Rows from block 2 of a small audio frame classifier, named by matrix and row number. Rows with one number belong to one channel. Each number is 128 + 32 x the weight over its row's rms, rounded and kept within 0 to 255. All counts start at 0. Numbers have three digits each.
After each channel's rows are labels from the 100 clips, of 14848, where the channel reaches its highest value: "responds to" is what is common among them. Only what is clearly more common there than usual is listed. The data: tunes sung on syllables by a formant synthesiser.
# convs1: first pointwise conv (model.blocks.2.convs.1.weight, 128x128x1), inputs 0-63
# convs3: second pointwise conv (model.blocks.2.convs.3.weight, 128x128x1, transposed), outputs 0-63

convs1.25:151099144107134114147133180149151178132098170132084150084195135137142132126146176163176199130074120116132109149138153108238088156103140131146141165091086083158122146140157136140147102118128082
convs3.25:164045181160113158132092160153129169140060040108112147151205138079125137136172106149122092129093155149110102154127123133150130117120135092102126133135025125126104090123118122138107186139120096
responds to: child-like voice; vowel: /u/; consonant: /l/; thin (high-pass)

convs1.117:130086085123120115096110147055191145132151125113115120130135124106177199137052069132135112252115161174113156124145124102152124096136213104122251135195119147115166160088128131163127133103063118
convs3.117:216117183211074117139109120147177121100129153123131087146157118129082110126121110117118080120118156128127104150119139151120206171128150057122118092174111136131096092139138119132161107093128115
responds to: clipping

convs1.9:165140097109080116118169112130129149164195083151098138137152158098162157120116062142108131143113125202168149154129166149126154130144141161108154162191143148140101106148104080164137129145147072
convs3.9:195147099120148131127114149131147101084144147151142124096083169150140048168090098136091107111097128133067114173145057132173127143094139118128125108090087126067086097146174064123197102108171159
responds to: child-like voice; consonant: none; vowel: /i/; clipping

convs1.96:116131150145135196211142129112121105108116150149143083138141135139111156110097104093227157141141072062116128146126112128119138126080158106097137135114159149104145121086192182055132150117141160
convs3.96:162137071130054145131111104068143099100133103164092120165143087162135106108125118124061069117142160116129106113159123152084118151139166142126101132151098200090139093108061071107129135139146092
responds to: vowel: /ɑ/; reverberation; consonant: /ʃ/

convs1.20:110110159154182088159147162099104115156146156125086154098106115098046140122126119161177113136141152136091165129064091166128123114110135135124107121142096045109098136121091197098122029074119144
convs3.20:089146112116161146186097150101086204144155119153123172126115091144130146149148129126126150202130154175141114130107113069121125081125114107123156144143149103113192187137114146163058096146086163
responds to: vowel: /o/

convs1.54:135113083113133133176107077169172126103146142090161123112182113126137144144107111128130125121133071154062178103155092120099115153160114102143115099132051167053146151144115138137185229121156136
convs3.54:112097191109133087078167123147133086156131126178153130098153102116132090087149161120080084144139138168135153140101127159174171056115167102162092169119102165036151167148109107097162099167179192
responds to: vowel: /ɑ/; mains hum; muffled (low-pass); consonant: /n/

convs1.44:141100109117100065155160122115136094101153115116180106147127162120111115158127083121136149108089216116101096081170154160176138124096118151004144134134087157150168099111144142122147151143138132
convs3.44:099116157168115142113121115186147147120119118122182166151114105174134190101129097153103111150129079105193120097127107151113130047174068132117111168117162136111110086143134158200125129153174155
responds to: clipping; consonant: none; vowel: /æ/; white noise

convs1.3:126126123115131109089149189120145136077141096116123160095100079094108145055120154155147165132136158126103149077067143102134105101141110157156112149170120085148184136116112195119091098120099138
convs3.3:123186107156121136150159126126159115151158157133142139137084121162156148140107110076126164085088140128096118119117093109113156153148147148115122118065105104145136127108137169143102181146157086
responds to: deep voice; vowel: /æ/; white noise

convs1.92:133147086144118189087119144156105126180160181132131101099186171158157137153120120122100113175101135116127214125118115173116156070113169118109150092121161110149115148176086092126089101155167140
convs3.92:080157109083081131132187111137109118190128127148161111139126119082196157069155098140143174115153097100070158147174151092115162122170116132117128120098129137119181140155068184144067113194150087
responds to: vowel: /ɑ/; child-like voice; mains hum; consonant: /ʃ/

convs1.50:155179113080106133177138178102186120127108113089117110132171170114112121134091152104141091116116180136093065083185118181120151147132128111079121144108116136055174084127207084033150143124175103
convs3.50:113119134121146085133157119110138093139167148141117150106142137098144129117150159071092088152129075112162108142085107156106156077115156127153142146109112141006118124150072111199122153156139212
responds to: vowel: /æ/; consonant: /b/; clipping

convs1.93:130118101103075122165204095125170142155122178114087122137153123105193101126131115123139082067118097116133111076169158128147185158131117108109125208106095147148127165099110164123183127121157145
convs3.93:132073121109121091137121131156126122116107085137094130167135095106148122101141127154142177135081118118129117070092142167192098099093089114161145193122140101173111117099129162135108197111091098
responds to: vowel: /o/; thin (high-pass)

convs1.33:157122129146233094153134156099122114119120087107222102176155159152143096180093070113198134152129161148157185142074144125148148135111157114131132159097184182183109129129103117129124134088149143
convs3.33:178155122151149171129137158111154130111163076088167133229116128089150119126104131184093169121059054127138124090136114103132159084131101147127151119146102096173149165150116134098112155109156074
responds to: mains hum

convs1.91:062117083128177151116049152160067139117142154081040091122139143117078099109146153110148115093118081129126120102136131115098102083120101134162136115097141141105091097074122147102125107095097140
convs3.91:115080165102109197094128167145118143150136081158183159192152046129045108158155121108068112072139111126132164110121164076083090130182140150137153114138112153128163147091109110180082134140144139
responds to: vowel: /u/; muffled (low-pass); mains hum

convs1.29:110117170108126124172129151144132193142146154141059144164113123118108126052135138142128134141144112156126042119202059202140123163181134127190130137121127099084123104144165124101154128161128173
convs3.29:133136189086102146083064110102141080136127057129181090166155135107129144144088103196111132127124147181131156109094185139101118074210133148133109113130159103191122134146169165080118175127101105
responds to: consonant: /l/; child-like voice; vowel: /u/; mains hum

convs1.47:148191124116090163122120168153111103131107132111182142147104179170061134120139127154190162120113157119106100121065140176122209141152085118142156144147122112105109128151150128159116068103135119
convs3.47:129175127100138170079146163114131154103135124073176112146061095131144134117138112122118126169056149109090113124127075115127101132123160121144155094130149095101177152161119177121108138131141106
responds to: consonant: none; vowel: /e/

convs1.71:115179145113096135104132106162099137196100120123112173102170169129172143146119110136149174142192127164074142157168118130174108149092161131088133127078186162164089131174114145107161136147123137
convs3.71:132121093135138133107125114106178159148112184120124118129076170084134156098124166130101114096194108095109153151173166161126146130133186087109081162060129140144128150156127126066107111107073144
responds to: vowel: /ɑ/; reverberation; child-like voice

convs1.17:111219132170143117178147119105146123133114112117123141197134082142099099109130074121187105160075091169155084140153114091121124146114147145171147152142157136115146138114172115174126125132093117
convs3.17:153206129138112180091133126154134115100114167132153160203111169052136046163115123088111139104046087061167080137144115098117131138156160116125161150112183132088123154119047102111167084140186071
responds to: vowel: /u/; muffled (low-pass)

convs1.10:126114079141143188168125175073142153070095096145160127145145141100153136132097129102208138103096118075116121074176139119137128142142158136116103133057117195123164096163154090078140100126144154
convs3.10:111093104072088116132141167122124113137092130203125137093110053152147117160131159150172084091162152076069112196100104117132142147162137142083100221144112107088177113041153079116120145155152172
responds to: deep voice; consonant: /ʃ/; clipping

convs1.121:105188167159190115149133094119171103113120094126153132156096136109161130154129020104188136143137120177220132141108123116123118111186174140173142081110064134092147127158166110118126099128112154
convs3.121:129164142138176128141110099138148150145121172148126163142126079058120038170146137083127082074064104129105065111087144119164136121133102137187147157141186160114099120124171150120167179108148131
responds to: clipping

convs1.16:115068173081144131086043170124121161083151133122127120118132128148039136092136128134158141131120126133114130149132127174151065142133164158118145162132098099088140110124190146057110103107077121
convs3.16:104104150129106177105168132087071189148160130180052131127156092125161154113140197108129100097158075122088177152142141100110165082109097143101062140200160117142174156171106133154131110139078174
responds to: child-like voice; vowel: /u/; consonant: /l/; consonant: /b/

convs1.41:075089090138133143105150100129094141145094219129163134136138137148106162203106158113125134104079157141105095057068166121084065115162087126138090138087089127101091121092112124136132196191173139
convs3.41:125144120111136095126192140065213081156149190079144113101080094091221113127112106100148119126100164118113084150132150172131133099165078180099138090091127084150110108112098182082118166136137146
responds to: vowel: /u/; consonant: /ʃ/

convs1.101:079154139147174186126000105112096094085161131163136133122144122135174144138154094144150097116118090101118181166085117132140080114139138145121099135126116183138108131169119093145132080105155159
convs3.101:079153108164146071134157110075112141112084123157124084100177095118117120124143170128124157153128093086132138113115088123185135147123194162144120092139130173126140084120140112124149110126222084
responds to: consonant: none; vowel: /æ/; clipping

convs1.80:120135199118133145109171188166112128097106092118118105106171104112098132134156108151157117124106164088125136138119133126099122176127144153184112129099164135138127118143138170105124148118111208
convs3.80:154132118141111146190194059119127140103130100191084113089157090115125161044135160154178139139135148157161124130152089163155114116148131132094114108149196097134151119173097105192102076109045157
responds to: consonant: /ʃ/

convs1.122:082094148087082081087177185163128143153118096205109167108076116183109127098125139105140174151147215143062117115128110118172146183115156124098172139172125154115132114121126136121145116057029106
convs3.122:130207124110083124129148157129105221139150132111127091126129178105116148178135162091133159170065134131072183135136078094114154133082074120174154128153097052156129131146120076133159121089114131
responds to: vowel: /u/

convs1.23:170141164156081075115183116162131136133165113120181118172119104138161151145133100122075202140115088134120081129101095122096190140120146096083144118141065128120178114064185088192093135115102075
convs3.23:153185187127163144106163132079163088115148163134170107198157160137117089127051078140076122159140191062161108099129113175119124063104143091189104150136173110118197144113132147119139103067071138
responds to: consonant: /l/

convs1.102:175131162090149165074164128150131106121117071106117137076082136141151136115123123131134138122091148149086111107048123109123120122105130153109130104141184167138154068136128155110136103075124104
convs3.102:151132099160077136150146141174104071120139114177142132139125094183064141153152079130070154179129144156102175111156098111066070123164113137099194145098135158102124127148141174157130196079170108
responds to: mains hum

convs1.26:164132153100094075162100173159121149105147176157209108051034158170081148147112191067079107122103122225139109112070156149126099120153122121098108123137120108106132131138161113149146084150144060
convs3.26:118135120134122087141052113134126076124196207137183112098132175061141087122152156112137125123085154141163144121114102140157106131145090123136120132105145119108161145093190125100102131107148165
responds to: vowel: /o/; muffled (low-pass)

convs1.115:123163115121131134111127131103115147122117155158207139136091119159066103130105055137078152136125079186160053123141187154136143137132137139110140136127090049143138144053101139068134052131127141
convs3.115:112084087124119117116102078104114135119123117089166114150181184126091105108126074127056154145150169172159133147100083125146083151091140130150130132131104199087199069136105093147105130122144113
responds to: vowel: /o/

convs1.6:170103144152166161128090150102184090104085104125122096176092103127051135135086183113144167155128154145107119130101092113184132112108172126083109099089084093155209190067117160133140099100080136
convs3.6:139141109170075136140122164108138115143125155150104162140060105103156143137158169110160043091136186085109098147112120128144155144114113141168103139185154097166137032048133114119099100091138152
responds to: vowel: /æ/; clipping; consonant: /ʃ/; thin (high-pass)

convs1.39:102148154140113104125066136121117179162127092180131084125078146108157126065130103139113114164143133096090108143096141097139126148052100166078128060077183122168132150067144168123097137212174086
convs3.39:153170146150091128120122081079144149149124141108144168122126117061111079106142167060103123122118114127105106164205113155186146191145170095193139247140126156116145151133113081106099148150103122
responds to: consonant: /ʃ/

convs1.111:117128117097122179147119167118111127123132155169159105179112144169105116102151108067107135136153156119165146106128142076171131117160131140179135100103128051144155118130062122143068073140121152
convs3.111:122149153123147225157130210129119151170141100030149116106128141139107124097096109176137167085129191119137096104122120100127161145200126148113115175161104066140117143171140173121116129127142103
responds to: vowel: /ɑ/; muffled (low-pass); vowel: /u/

convs1.15:104120139083087120125116108195128133177183135130166114181125160080127152038089123107118101132117157127082165092119124173103154160128091101103115105124123079142057162137082085095127172133108137
convs3.15:150106108123095166162162133132125187123139131172195145134082130194121154154105080097143167159078140159119151154089131152188119110157198131072106093084135146134115112176132125189139133118106116
responds to: consonant: /l/

convs1.83:187103076144160144116128142068149112114121112129100087089126129110126222097067094154139129140128169127121109130115124130189152102130218229103103146103152110148200157101122117117118070155140139
convs3.83:136094165156096125129121112119170108087064159126128114144132132131092114138080127139118097068137155124128083163108133201101150178135158124090000137235131134128086067132132125117158126108113089
responds to: clipping

convs1.95:101071103122125124129106157185108138145187130165148177117135135112187121136170111092169122133151095199138197140153101109140136110133152127171111124094133124149090094151093192149073141095126084
convs3.95:159105080105098104105067137151164138111162132085148155081105132121149154081174141108130113125159121112138062182165094144166094116177135155156132133089070142122124137115141160199113152129127171
responds to: vowel: /u/; child-like voice

convs1.104:129174157127166133129138150103123074123154103137124123192130102150127163111109089106198177150121138196186107149113123123123093111132142171157123165111140140106150164158195137158125119140158139
convs3.104:117112097117121069117137133143128160157115109125112085053132124205124160080152145174198132145122180158072132112063132111150113130082114116138137118162081169151137094123135176136118099145152181
responds to: vowel: /æ/; clipping

convs1.70:117126100122050074127104161112157157160077047115101105121126159076149158091084134106154088139162130111112085151207183140120138162118146082136155099151205118139132084126150159019169122153135113
convs3.70:168102124173053110101145103194128082104147133144212129139130155165112133104111155120115126143114125193129088187128146098090146153121130085101129093145141139145130120132069122050120143120126112
responds to: clipping; child-like voice; vowel: /e/

convs1.56:135112169141077115091124159080128165173132147142205114101124135141093143110082154089087101144134154066110014129194126123121118146162136134117145111111175121122125112128227074063137135125168105
convs3.56:107176173140141097127081133143121114156145122169159134097144165134114106156111155094166132114101179143145176091114121136125177152085107116141138169141084111225107116198177190098146128111119100
responds to: consonant: /n/; deep voice; vowel: /æ/